config.toml
arch = "tdnn"
model = "audio embedding model"
dataset = "songs of 200 made-up bird species, synthesised, often over outdoor noise"
train_examples = 39062
time_shift_ms = 50
input = "waveform_16khz"
targets = ["first syllable"]
num_classes = 9
embedding_dim = 128
norm = "batchnorm"
activation = "silu"
depths = [14]
kernel_size = 3
wave_channels = 128
wave_strides = [5, 2, 2, 2, 2, 2]
widths = [320]
am_softmax_margin = 0.1
am_softmax_scale = 30
init = "small_normal"
optimizer = "soap"
beta2 = 0.99
lr = 0.0015
beta1 = 0.95
shampoo_beta = 0.95
eps = 1e-08
precondition_frequency = 20
max_precond_dim = 512
merge_dims = false
one_sided = true
adamw_lr_other_params = 0.0015
grad_clip = 0.5
adaptive_grad_clip = 0.1
steps = 6700
batch_size = 128
epochs = 22.0
lr_schedule = "cosine"
final_lr_fraction = 0
warmup_steps = 330
weight_decay = 0.1
adamw_weight_decay_other_params = 0.01
Rows from block 8 of a small audio embedding model, named by matrix and row number. Each number is 128 + 32 x the weight over its row's rms, rounded and kept within 0 to 255. All counts start at 0. Numbers have three digits each. After the name is the row's rms in percent of the matrix's.
After each channel's rows are labels from the 100 clips, of 14976, where the channel reaches its highest value: "lies over" is the class under the peak. Only what is clearly more common there than usual is listed. The data: songs of 200 made-up bird species, synthesised, often over outdoor noise. In brackets: how many of the 100, against the usual share in percent.
# conv: width-3 conv, dilation 2 (model.blocks.8.conv.weight, 320x320x3, each kernel summed), inputs 240-319

conv.207 094:073107158063129103111098115178140068138102119167169137146126103164131098084135127155144120147173091137143115140103129129085072196119102110170144125066183094159141115115126165135104105071102172140113142113144103101124082116153182104148121043
lies over: upsweep (74 vs 6)

conv.8 105:094096105137074153130070099181150108121121148124156149138101142127093122096129177140077097112133167137112134106089104200095117150119157156118129112123192103159147156138149060149098075123094117135160110151079196095112105134097139180165144172
lies over: arch (55 vs 4.9); upsweep (43 vs 6)

conv.86 099:193178111076105101106124105143097156145144137122088115098096117079090130100069143112152105088102051111152158145150159129137123081150164081147113141130128067144121070166101088119097102117107091088122114077184160119156115103151072060156138136
lies over: downsweep (83 vs 6.7)

conv.151 111:125155159045134074177116180145125149091059151127126131096074095164109109105134109123142134126099100140128166160118138113084137178168125138116143125139164140130183157125055064122103124088080133085085108080129128158117086089144115089146200107
lies over: harsh note (42 vs 6.3); warble (38 vs 4.6)

conv.249 106:161129149122165105117146116079100091147075199101060124117124105122157129109135103147144115129130080062161084123175110128114104149121111078163110153071079094102125128112103107136111192114140104104129081055165092103118128080128138076151137129
lies over: harsh note (78 vs 6.3)

conv.107 106:102125179163157102126166134189122140123094097148118174100071139153139114115078198197122134102104142131157156170068216129110164200079138157132151099155194113135116107183100061114145123111203125117145136136129175126128119073123125138156119112
lies over: buzz (69 vs 4.7)

conv.1 081:140096127109132116150095164071135133134170111142121151094100138100142127089078186136169130100190121138118087103111157167091134133108132075135068158127111168139138109173126031130036045096118137034106153111119106095136047141164105132135151176
lies over: no call (97 vs 55.1)

conv.108 099:118109166107135079127101102140125210111088071083108117077136126078099159167089149145140069080129114061121124120156132132074084113092155111112119138065104082054083090169088078051142145093084129113103152139085166155101081175145076080082101181
lies over: steady whistle (37 vs 7.4); dip (32 vs 3.6)

conv.189 083:165183112092116153093108090132107143126074168124102120130090103100119158086086120109039126165102065135108084100100095158116149090132111092128152158096200154103115137106074129128094110076212126087201164111114152106115114180147140130073139178
lies over: no call (100 vs 55.1)

conv.287 110:183182143121166159158149129086110176144122147160043128106138137072162148101107143071132131162105063131156082132105155132116145140162133094147077162128098181117169117174068082155119130132139152115148126080111133141107148093171137082154156144
lies over: downsweep (35 vs 6.7)

conv.274 138:176177104167125136126135132117109139173161150157116151116114141101091153149168164140083133147092182124155146096077150100134126132136142109114133115123124183129134109129213055131139115123122095095131105077117112129159131180140103118115073136
lies over: no call (87 vs 55.1)

conv.158 099:111076186136070126109129085120159067172070179123159165115117053136125113064127176164166122120121113116184089099117163171100127156082115112167132159156118144117124137165070159087080099121180088087105125081200120124119114082120151130127115155
lies over: downsweep (57 vs 6.7); dip (37 vs 3.6)

conv.188 103:126117161125118104164140054177105114131147143070118140140090139143113122060125128141088076122100147081165130150145165139064158120115168100138138177079183114142133132146142156112090148082116094083127178146162226100155067109113123135124124186
lies over: steady whistle (71 vs 7.4)

conv.284 100:166182139110068123090120105149132159120148107087097119082105156138088148105129160100095120079061147151152091186149140074101066183139128106094110127099135119097115136144135078091129162116139116073136148151126114142125129166138100110090100138
lies over: dip (68 vs 3.6)

conv.191 085:186178105074190108146110133114083170127146150155122064090118145140129119141120079179075015110149134074128130096120131132119170154136134138119134147090114192110135109109118117151126150058151143099164171066122115133100119097122157106142163176
lies over: buzz (52 vs 4.7); dip (27 vs 3.6)

conv.219 130:143151192143109140101079101127121212151133136140100128067141093109112151155099109104105115094081074149155099144155192107120129173105156084133156132099125177095123078159099085098155113066148161100094185095162118140115094126179084072106090138
lies over: buzz (64 vs 4.7)

conv.157 112:116141161128133156130094112163160167112095123068078151062160200095128132147105179135118099104105131121133072174136126128106127141114182115131168114073122134115148122130117057112149169124191174132184114166097116117113120163127062189150135119
lies over: buzz (95 vs 4.7)

conv.217 117:107110141103136209127092135136101155129149140164124123118157117105173072127140113142151090156198105155135083093123201144139092143151159049168074116096133184168139141124151129169109081074073114138205116113100129052120114125162150101178125107
lies over: buzz (95 vs 4.7)

conv.220 107:162161080113094094094095109107132201095089169054105109100162149115151088147086124174135141120158113182107126141180086114112086133130173146150094166079070112097091079093135102092107109152116169126155112095078133100109098107140115142122107176
lies over: downsweep (100 vs 6.7)

conv.0 097:120096070086152079085129126119136176112087140106116119124167158094090068087105145154152119103161107117124104079108122123109123125136151091148122088123085078072096104094118112098127099113055100152122097126108092135131083165079123146109141086
lies over: downsweep (62 vs 6.7)

conv.214 087:175135134083107139170078100153108095118162150113138164142124102145073082136123130126083098075104132142130100138093171060133118151134146069135174169082214144157180159114116152124139141072189115139123135150086113092137088157098153139136132163
lies over: upsweep (37 vs 6)

conv.180 097:121098120181174137149142154099192123125204113107132104121130134087158197130159162154136159120229179151082086142121114155101089142215111106107037123085099153082144120112166107116112123099146158126155060158089069089066147153134127169104164138
lies over: click (90 vs 0.6)

conv.317 105:150185119100189112152054142089107133155125148096086135141110096101139133075129153175102051142154116066033104122086137113153137122166221114140105140125164170137118111143113140153120095118161108137084140075079112123099119122172117085098131186
lies over: downsweep (100 vs 6.7)

conv.53 100:073096073129120118119141164196096148071149076108138105107111118131110106150152115136164111118158133073098160092178104115097079149126115112104162136028174126108143167061133175124099091146147132086109104098069135123100128124116093138154128153
lies over: steady whistle (48 vs 7.4); arch (44 vs 4.9)

conv.232 092:107073149185177137115069161184104147091154118103145140081158163125106085069109176171115043055170204082079142120121099144124104152155135136075155141078135118083180166094121128140138061160184108128123141200130148110114145183076121157110152155
lies over: arch (98 vs 4.9)

conv.104 104:082131138066104141099147164113138058137099162137078096107052147112131119122127068123213169180132125153197162091118127126123182105133108100201088093130062102155134066146098121172113116135084117083096092118183156095172106059146118119160139035
lies over: dip (75 vs 3.6); downsweep (25 vs 6.7)

conv.301 096:167044100122160114121125136071088121100134171134084171102138116159152053071122114176095124109120115104103163040084114085129107130128077118095076124139064087127170136117099142097087138122093124137099129100151107121058158068127158133120164082
lies over: dip (98 vs 3.6)

conv.78 072:092150172128083181140149080118144144123133176171049141105128119111116125174128119050107138133069077155140070155142151180143119161103110111073109102071167117136145091156159076142098076119140084126126154099139113106127127133140150095133139126
lies over: warble (91 vs 4.6)

conv.193 123:130135099147155106078157147135147151155101085149144139131129154076111125109055207145166089092144126113084122123167156126119110124147111119146107105120108100090091089183104113098067133111117144118130101142097136121119115044119103138086128098
lies over: downsweep (67 vs 6.7); dip (31 vs 3.6)

conv.238 085:141120067137076071160118125103137083162138151124136173119102132154093138087149104168114073058124093117107107104154138148117115140081101066163080139142122098102166150145178127126077134068094081091094158110148161096090065106124110084130098171
lies over: no call (94 vs 55.1)

conv.283 085:164166109115138105128145158074080124099069179113147072079149129140130145126138131194066089060107164098141090125084127114142157134117142177109054110134107102087147178155093078103153194167090131139113148115120133196070147143100153085118184110
lies over: dip (37 vs 3.6)

conv.11 104:108121176153215168106120145126066141093153126141172130094146117139132033096139136148173068113145148103122164086076139115115080154119118117141106089112079109139128152179113124123062123156100114086136115091131122113137100096143087137158129104
lies over: warble (41 vs 4.6)

conv.36 092:121076094153213131111157151081134170090132088220120084114132135110111108106097133176120057153103096075088135049149108147127123136109112123105133121104100091115107099107101177145085140159112067058112145137111092175113157082121150149123129151
lies over: arch (91 vs 4.9)

conv.40 096:113106142105068133161157093138094088099098097151155136103102089113092094096137100123129118132084146132143121129114088192116114130091168115150125140216115172161125128122121150133122066187110104123107114106163131130128155075071109099155133069
lies over: warble (56 vs 4.6)

conv.162 103:168144139182171147136097147137123125087181124129150108076126080126136117117120100146097151109150117111100251151103089114121122156116086108138138116131138108123174149132117080124125082140157145101088151116148098078097068102195115075127174135
lies over: warble (63 vs 4.6); dip (36 vs 3.6)

conv.230 095:128105099139181114152149151141106155126144111136107117138147153110102085119120126136153115074154164146149079077094134119149127117171067084146174119078104147080110107127117125110115116169141152104087118109134075135200118159155095110143082159
lies over: click (100 vs 0.6)

conv.210 082:103131107091087185090068124093161116161118072151102143100133114091103151098089159112137148154098058205163179156106140191136083129100164091103085088175111117132154104147076099128119108094149128138181108145142112099170117172127117176140139144
lies over: warble (100 vs 4.6)

conv.25 099:130209090070130087146096124124128079082126101102134132085053130096128143167118121156142156128125151149125100124174126141135121152088086127138134138105145083124156128094107098164152215110156115095180135118145094162091143060073112130127126104
lies over: warble (67 vs 4.6)

conv.164 116:143110171119114113116132124134130180156083205093121115104133147123136152072132143111217098165167104116196143099135152101064112112114120130148084120145135110128112105175116073158066083131100121078130130094213195057105065052127058101168110106
lies over: downsweep (79 vs 6.7)

conv.310 090:150141171121161088154079139070147122155119171117086139131061122144163160077152143138109098179179126130151086125167136097121142133149132109203115127135123162162188129168145092110096111088154114101148124089116129064124091042178132128115201176
lies over: no call (89 vs 55.1)

conv.246 115:155204129152175115102135152084123093104133089112104116077128126099144138117114108088126187100129084182112197154069125074144085096160132114090094058224104159065125126119099082101088055114147168169116089102117129078127127068113056095093144147
lies over: dip (57 vs 3.6)

conv.270 105:153165151061096144127149119099113069097126176113089104149055087126134088129165087099214167167123101113201140117117122138134122108128124073199061133143092158149122122111129107150098124106078130058124096079196152074127093061101142111165130060
lies over: harsh note (84 vs 6.3)

conv.123 096:153141121159150154167112104114114129127123137060132176184109146130128117139156213199082088168100196095144103126148109156147085156141134165152079126051118180165110149144195091150142141149129110120140110129107163136100160117115137115107096139
lies over: click (26 vs 0.6)

conv.42 086:162137109094158123079136107132124142138135113185138140116120080171060071158113133132076114141110093110149100075171139160119091211102163098123106125095109108096103137091153045155086102083074117075116099074119142104082025098120160081122115054
lies over: no call (100 vs 55.1)

conv.140 103:115113144086041200119115091098123132173120164106131158098128132120167152087163171085146157153125124163134130084116162113107088152109092158113104147128098212158165134144154139152104095091105179130155102131135146088094118147136138116211102154
lies over: buzz (90 vs 4.7)

conv.308 114:118120145177108186049092077125147191100107095080136090116176090093070160117115085107092154151114098163128179148129143116179101083119185155134149088164134111130098093102100109117147151141078146153117145097157118147129112142103133097120090100
lies over: buzz (98 vs 4.7)

conv.143 108:107095108148188117162175176124127147118135139173144135178158092164159072135153129168128108174148126115142131106156085116174195174129121141101147121087089127151184193098136156129157147116115133137106184172138098209180149173087207107137193139
lies over: arch (44 vs 4.9)

conv.82 100:122132129103076156116110102126125127167151118083183179092068154150129103100140168167127135133139124179143116172121150133089098182079116105095107100160124090121131137140139193110072130040144125075163119126134131064114059074129094155156093098
lies over: warble (36 vs 4.6); upsweep (35 vs 6)

conv.273 123:113191150122066136130100091101170082114057208090081158129081111084122152075136119100129131184111080098177110123133151126126067124085113112166085139114186104121135119130076119141115162117159116117171087077141126068106138092141111116137137148
lies over: harsh note (44 vs 6.3)

conv.215 115:105103188116094152097094128145154087168115179130094137119135107107126159101119151102100158153135099125134122134095170144092091186091113122128123123115137153119134063193075117127132071136171155147159119122182144103116133134198093116153073120
lies over: buzz (28 vs 4.7)